config.toml
model = "sound classifier"
dataset = "chords played on synthesised instruments"
train_examples = 52083
time_shift_ms = 50
n_mels = 80
hop_length = 160
input = "mfcc"
spec_augment = true
win_length = 400
targets = ["root", "quality", "inversion", "instrument", "playing"]
num_classes = [12, 12, 3, 12, 4]
arch = "convnext"
norm = "rmsnorm"
activation = "star_relu"
mlp_ratio = 4
inner_norm = false
subsampling = 2
layers = 8
width = 192
kernel_size = 5
mixing = "mixup"
loss = "cross_entropy"
init = "small_normal"
residual_init = "none"
optimizer = "soap"
beta2 = 0.95
lr = 0.0011
beta1 = 0.95
shampoo_beta = 0.95
eps = 1e-08
precondition_frequency = 20
max_precond_dim = 1024
one_sided = true
adamw_lr_other_params = 0.0011
gradient_centralization = true
steps = 30500
batch_size = 256
epochs = 149.9
lr_schedule = "cosine_restarts"
final_lr_fraction = 0.05
warmup_steps = 1520
weight_decay = 0.04
adamw_weight_decay_other_params = 0.05
Rows from block 2, named by matrix and row number. Rows with one number belong to one neuron. Each number is 128 + 32 x the weight over its row's rms, rounded and kept within 0 to 255. All counts start at 0. Numbers have three digits each. After the name is the row's rms in percent of the matrix's.
# fc1: MLP up (model.blocks.2.mlp.fc1.weight, 768x192), inputs 96-191
# fc2: MLP down (model.blocks.2.mlp.fc2.weight, 192x768, transposed), outputs 96-191
fc1.327 100:100066146121142144053137110147154142157091132173116109175145151140084133109134157082128103129103123148123122163100094145071075165185163073118146114140152022148100083169181160177134121187132097110073100161168063166129150164137072185161145123166102163144149082117181109123138131109094159131
fc2.327 097:154175146138120175135135110137104152175145166102125072128154120098119121140091168079041107135123111098127116142129076135105117112119120155112208138148132186143183155149148108102133088113138141201166099165054161176126173222139141104165149196080126163188110146147136124155185111149085135132
fc1.329 100:132125136133155075106142112126158106174189090195073170124148125106110116159162070111097118121204181124135145095181146114096150207117113161130154092127083139140193149157123128163098128129082172146149158058162133137170077155131161127107096149140109147111128083120129153145161116152083118090
fc2.329 101:078137103128092085096080137113142148114166145141098104184125190104117104132083183073125155133171127107159139139140093138177153105071144110100142104124133061109126115090129168139116165053131145170169170153112160144102155122153153147132170115182184165127125150065204181142172130165193118201
fc1.330 099:168155157149139120121126130141121132168155101040101083131127055126155087129163139121135139164173155114135058074152110182171134133169145173118167193084251147151121143127165167148145095163109179134111094120195139120128093097151149108155136114104128124087159145121138104180146120098105133118
fc2.330 102:154104150087112057113100160164063175062143162138123091174157133122120055133120087081135150123141112087106182069129133136130113058072127110145107144100111077146150132152120127113124067131139135135141127129116132144142095143158173141164127112129181111150106152154046159090131099131125140142
fc1.331 108:105087146141148122128124169094120171174158113207170130086089177167147123142146137177168093103072105140160136101116150151156143177173102139110089189081155128139149143129118194129151123119128111128087154128123147168126063131127107157123108078130125160157148110117119135163078132088152115095
fc2.331 106:114159170191150120172128183154145120144127117108090131150088202112159105137147106151097126170130102135149125115167129139161108131154104160163165075136160131093097098165123131174147080120097099098110094128139157123088088107091126119199153116101128129199142123229168104121145141144121159170
fc1.332 102:124111137112042093063155153109148169124122166163111129139178094122220092111128132139141117134130115185186190091071111130053146125091158152128179131143156141221115166130104172128129151114109123122123122087156156148130118130070121159128166131150114134113151121098161154156149144111161132149
fc2.332 101:106113117105078116149108142149201185111127107096121120159175103174152090167156112131103183118160055137185135088107166132194107150084111177116189103154104132136175151145113084122136031136125108095086191130176134116182150165100155094169196103139154087110102150163193118109114153201150147115
fc1.333 099:163164128107149115068182051103149141153169082101145124103118132127112132116124190146160134134120087096136110115086118054134090140112093141161084173180116148110185166106115139049109151115139118090110141112141052103198148136108164175095120117137203079136102186119070138139143174123151158151
fc2.333 099:122140149153123094094045167163186103116140197110143093122145160108092113108125079078130103121123141149119128161094127130097125130119104100107128164156139110152112047125139158056118133120121103117186087079146164170098113198106085153115127111134079167127104115181149137050094086176158140096
fc1.334 111:133114101111095133136128118094106149107126133047182210156107162081140097118103120131138120117100122006114131186111115060166120149141121123131137131175100143085151132156141147111133158131141138114188176135101188108101130120112141178146127150159141165134094180110111142120074155145118125135
fc2.334 116:141096158057094107145139146127103105155112158107078118129146128200165123099187167105137152109078156118132109116118103109020154118165170105096146092127123105164146140154096099134134129131172115134119097184135101172138150109127105108124139142125157079128105162098118182141117127165048106125
fc1.335 088:115144128108129133095147068133137169148069115130126116105110147132127115087118131120120144121076162154102124100132111073126145142093147140102112119197119136197112105138115189179123191137195132103145079081120162117077115118109061115176134161097124104136161039069134140106111101121160150126
fc2.335 095:100121144106131180108070150100152101161111185151066099074113209174192119160152124085130110092095097147118136083122189141102125156140128109179143081155111090124116134144178060130170095113099107130094110140142135139189146175165105113150182082154147081070134089163173126135141122165099161059
fc1.336 105:133119093178137162161156176176170139100160136175199123092119128110149124144100061084141129158137092046069150157117065064192131051145152095106149104119143106199223142105117070060111150079128147109115123115132143120120103112100137105102089099145130094170154086154157154144141143182129132192
fc2.336 102:083022123159133114163124167134150068102130077118155099122168146142091104141129147095174104154166102118156132157127125093075118105108122118124136135151154146185133179101132161130119128093157097100125088127151082119172203122151163129148096127130243112073128165091135093207133133114135150137
fc1.337 101:168118171137083004093134151107128122124049134122114108112081146131144114109162143147111083120109125152097115124115161127176167126142126157124078105094121063136117140062110104106211065058081092104119103169115092130098141136112117150168122126134142167149146116168040115112140148144161156172
fc2.337 100:145188130119162154112137187181104176099100106121135099139078132115097158156129177179137100158119175146122197153081103202169150136152115109125152123145094149124156112191130115108091188129079116088189097126061110102165139203145143145123100137110129137098118115133150219097128202110159098174
fc1.338 099:174136139116118038075095124156087095166101106134078104148188123124081150106096050127113191124153130147110121116127080145138136069185127136176105131160100173127177159125156095145094128171081148034179110171089089211119141141075167090132155077108116179127125136169140133140117148114077137127
fc2.338 101:126159148151174105110072128143150136124123114175129130148135147103122174075166125160155144130133163123136120146122150106142102106137133133084131122096137108076114066184094056084130112170099138166158159177138106098115116126130184162145127134078064145152123122067141095173069136115134137117
fc1.373 104:212106152134035086203155148192193152099117176145127114114113111114087137107163131191107149109103130119122122092134120100113169199151142196155159119103152133136173160094170109154164177143116189098102083119131087190102131121097110113128161119109126144102123163064175109162141067119103151125
fc2.373 099:167159117121146097114105142131160100126142139083105171091085134129124119162147107194175109138104146107115034115198121150121086111144157109076127218074111179077108092173122148202131146127100162028157105091154164112084132126052174124127199074163123129139175146083140115132088128237119117156
fc1.374 096:168047048134084109179125170110135099151152094151151126093176140111172128145107106085124158127126180147133107119138088101122149119092082162143102131114118138137165138109133091131187140164084164088136127045132142090114121132088177141183090081128135132164169100087155084155166119153121165042
fc2.374 097:075150128046147139138145157147134162085138143159128053122128110092159144098111148151111115114092200084104146129167129114115074169080134167103174127147129119155211122084093122171126091141125149088082056145139132119102167110084079072126179118165146127114177149057119100155139113177134082107
fc1.375 100:166153117103166172179147159181153152103110105110112131090124139141111098156150082063108150164160148126094139145123165094079089209102137152105092122095147059124159111158132139121151158129131129108110150123174178147137112121160145107130118117125196076124169158139071078190148139117162130085
fc2.375 094:063185105065145157118168118180133145119135086127187146124079113116147148077101130196121103100164166092065104092170104115127111103115165145061141155129062175102141111118135177096138143135155112101110142113124091116176091111136157142121127112137086126180120145088110092079163124194113119115
fc1.376 091:129107111133125092089123170072180148137079159151125101116176124139132110115143133133081179130180103156108146149144114125176139178081145165170211138116140117149106098161127207149183168191073126151170149149138088115126147136112155182121148097127119098118145135108076147201120127112154138136
fc2.376 096:060098158105130134151089096154159136170105102142146138071148131107188157082154086119134087096125144149163135151053158100109088111134143155153147102099173128191175158084176134145150153059140117141068096114029113140127171123073090184109138103136168107152177106138122160151139107144154115148
fc1.377 120:083135145196060133105196153142127115130101133195163119130119061104095097173135157081137104142127124097135069183113123104097153127136108155084099127121097161160155104119118072101155158179132110149123138098118122144067111120148171146127064116122157048083066138156131122170145168150149135137
fc2.377 105:098109114109102111128167130182135127168157120145060133112185100141083165078134101100122131084081090146105170116134159140128118113090143103150089126152133153147090141095129155092137202113144178111165153147126141180082134114134170149100081140204151118153154140020103100152119126175132145113
fc1.378 094:123108164109134128170170083159138153101098141118145133150079136163119088170116122085105126148097087098063120082159166116084124135200104149172164129107132123150099087111138190133117095130099086105126081087160166173111137146158128108113143141075117152099112094153112212110154108147121112102
fc2.378 096:120081125084051091129117164114115134186133170155120119216087064091069111142173134041126139133159165135149128123176146122133145127123161158130080112108144150136113068119070168132169137158135023121136151142192181122102103137139126137143183089153142143109174143092075146128190145163149139160
fc1.380 111:138123134183108140131136136129087127073117157080110175115159149214110215160165124159121108062182143095101108071110150196120114148132134115120115085123135120114093104129111126044121132070142127149104135157113151131152128076137150156136168116121098157117118142113129117171097112124135147108
fc2.380 103:137113128093074079133172171145184164127090146131136119158129029086079085151145141109134193151152072116091191140125089170152172059185170124130135155087131130130110122121098108106149116159113106149176107140116163122136162098151044047106165137138139105112091140088041114116161156166142147169
fc1.381 090:144126160126124095120116147182106115151095114169067165147128133132112109126162117164128112105160101081126115107088126177132127106172112182119107128208088136155096143121107111089105157070082132125151156094125124137139111160080109136098139096151100093129140131095111084117168142126084187144
fc2.381 109:129090137079165078123138158110159114129088130098097092125111067155124116118157206094121176076178113115165114112089149110181132118070122142110120112098163149146188109100147141133103096129135167097139152178155111103157087089080138142162115118186181124104146123122125135111126144111141128192
fc1.383 103:069114109112150130070116143079191049149110152125103143147110135148170146119114114188088213113190178113134126120119092095199131101061114145118123079172120095179098139137143147116166086111074143161144092057129138078156085125112153110123134059149095159133085096136091147127117195148122178078
fc2.383 098:148108075163154160116159138103184187079097101065162103097065150163182138153118075122111140064132132116127109132123131105089123115185144119042120096094109100127142130121148178138107181114085139122099133139130083167106158100094148153087109143116095104124140085124111112151122126097143141109
fc1.384 109:142125120109112144092139125146068158154106111155155100109086182142110101138119083176111141112124100117156150127165068141183163126137109125201135172114106142097055151081170120109105144094143099156126102160094113104139123103107162151147077104141109130116207172128055061166121113143137077082
fc2.384 099:135133153129142130163170130105141113159120088174158085155095111112129110126101089116150165077070155163140169152116107101115023133129149086052090115096143153143150182128149120136172082132092155116126079098107054119142157093106099124130103175120110124180140106174095070159158127177179163172
fc1.385 104:087096171165094142137147151110139137059115168130116191094142087148094124123133150114103166142167181154191060170053137147108149170080105103132133096084136135154104102127114154132133106170080116148123115192098166179151121101113137168153113104147145115081175108155057085118087082138099154123
fc2.385 100:087126119102075139131132140124119188167142113122079063178125139147149124136155136134149154141143125122104147112116152126142092052177117147120140146090119147155192076121071162061157193102210115124122170116103092119147152084178102085147106056145146131120172181080058155119084128062139129096
fc1.386 100:110194114129194121132149130095102131108144091077152127079176137153083151148191124173114110107098191134134127091131144073141082086096097115129126093153120115102140099133183102172132109106153162187177149163163075138118101124108097124099168148154123113105102131120132084062098110125141109084
fc2.386 093:088202133159150166122151135127104110133146078081066123173135160139094127189108188175109152109137097188146146117140157160128148137133117140088110161146114105138146201128095118164192188093125127131118163137130147094129146093110137143139112103105160151177088085143149144128096109137090159119
fc1.388 099:124091134141114128099103194088151195092195140116169139158137091131107089114173157065171149123140111115098124099174115166096162107141125070122147117180105117139163158104136091121180113122107077133157109088137070087100076132189141148142179152100137087100143138078095122164152083146147184131
fc2.388 095:170138111142168099078151104169123159116173138137109120127105094207140132142158126125167121107123111094138115148171183152112142117178174141111174149082119149075100098124172186105121124173115064086137154119133100145094083193165162125103124173105100149171151106129088157120072122143196109123
fc1.389 091:123145149156148130143111104111169130164176139105121130143106119123162084169105131166173113065129164163109145131162150166127108128100129112128093115099143128209125170166091097171082129121148023083109184065081093087185168152088161114139108098162192137109110171102134100101134140124143151153
fc2.389 098:177069111135039096156134166103113152158183131110159172203106167138161101133184117148112131149104129166133097155148163138188165104113124126160112131171122214141162121139114128128116141118174078187178102144121129105136135104198159130131121129136048167085097071141109110094157131107152108171
fc1.390 117:103104126155136090101142115087075110149091108135109106075145145126078121110081179098174135132076121123119146105113153154158154153147116145096114171064110062137138144155169096115075222079113111111126149097069092135174174125150124086167132137095170166131141060059143134201099071150104098137
fc2.390 105:106166111077113124136119127132089085152088115119128127141117191121105135089110140173155080100132187114119146088187150136126165082082121165108162087167111223106158157146119111098219090205109127139092069150084090159155143136165168146129145155158123125182120131109159163074098073147114111135
fc1.392 097:166156105108101124105089097125084057083088110129075099153054149100208154071122142160147135160156124141184099093155172127085125105104117131095122062131152144120170145136148148178131132077105170128088123105189116156101134095094152101135133161100139145152094148117133098174125133077113137129
fc2.392 099:174124099114157154115117105181155150077164120109144201046135113108141115125156090170107118113140123117143100119117089134170136093066082111098174134116106143134101149168216154158090063150189167152123094119107087119165119145100131137139134137174171104188114216092212178147110099106111166141
fc1.393 090:105181074140145096106114103115198068175122129136091132109155167146133104125201104120094084120143179173135143116140172153172093160135116164140158168126148108144109151150125111111127112120141161142040074148148123129117103110113102144136164138118113116111182132156048162111143119150089093157
fc2.393 097:113149105132140093139081088130147110107141128159154144115060086139127133107098158107111106102100090153131071119140188129133174088151070111157097109164074118143133122127189132143159127173164091214106162088093141050091089135123119144151099171165140135099120208144097072159168120174141106181
fc1.395 107:137171106142129064093121153125171147149085129154168140088185163147182155149136116164108105103104132146146123117116153109066156126151142109131067145043137102142117163141140123146134114113158166152122107164134139137107122138071120090139135111206152125116091140118081127060189128151197159181
fc2.395 103:144157158129169143099141164150149133088098087136078119163120126120052155115152153111098091138171109173094152140088178119156165173135111095078114125152141108100181101125158099188122130117100092118134182124101125095135144096113162158115097167121104100147123145156130187040102134119150090085
fc1.396 105:120049139118147104132150122091110133071184128181153147118141111146118095116159137137145149151124076106114122112136153181190135170109085110097104159142113194069178100156076135096035131132116159193156158095158123144060141171118071073118095144162108137137164136188126101110179168116219158101
fc2.396 099:115109045118092196166125068124153149119093132114145113111053088139134149133109081156183129083120106102168131130164080144108158141098093154118109193168086108096178204110125076094149118140131163114092159123166190171121121135172088147131101100052136145103061165157124138090147092122177110083
fc1.397 105:141117103115069146172103136120219098138120138125131122132092157131090074115106177209117109076114099099128111134180129117095130148170144168114141101107175146126139116084144085153101088166148131071118151106164085116113112115100142126108172109116151158159134164168107162094125134148116132105
fc2.397 104:114110098136144174168112093076107173093167121141161135155079152057048112194066151110115202133124184162154094130120154150208143096144122151148106120138098181108124144115119142155146122101096128145119143098092086109117087150140120123079198198147123114161205155141107103158165154162141147127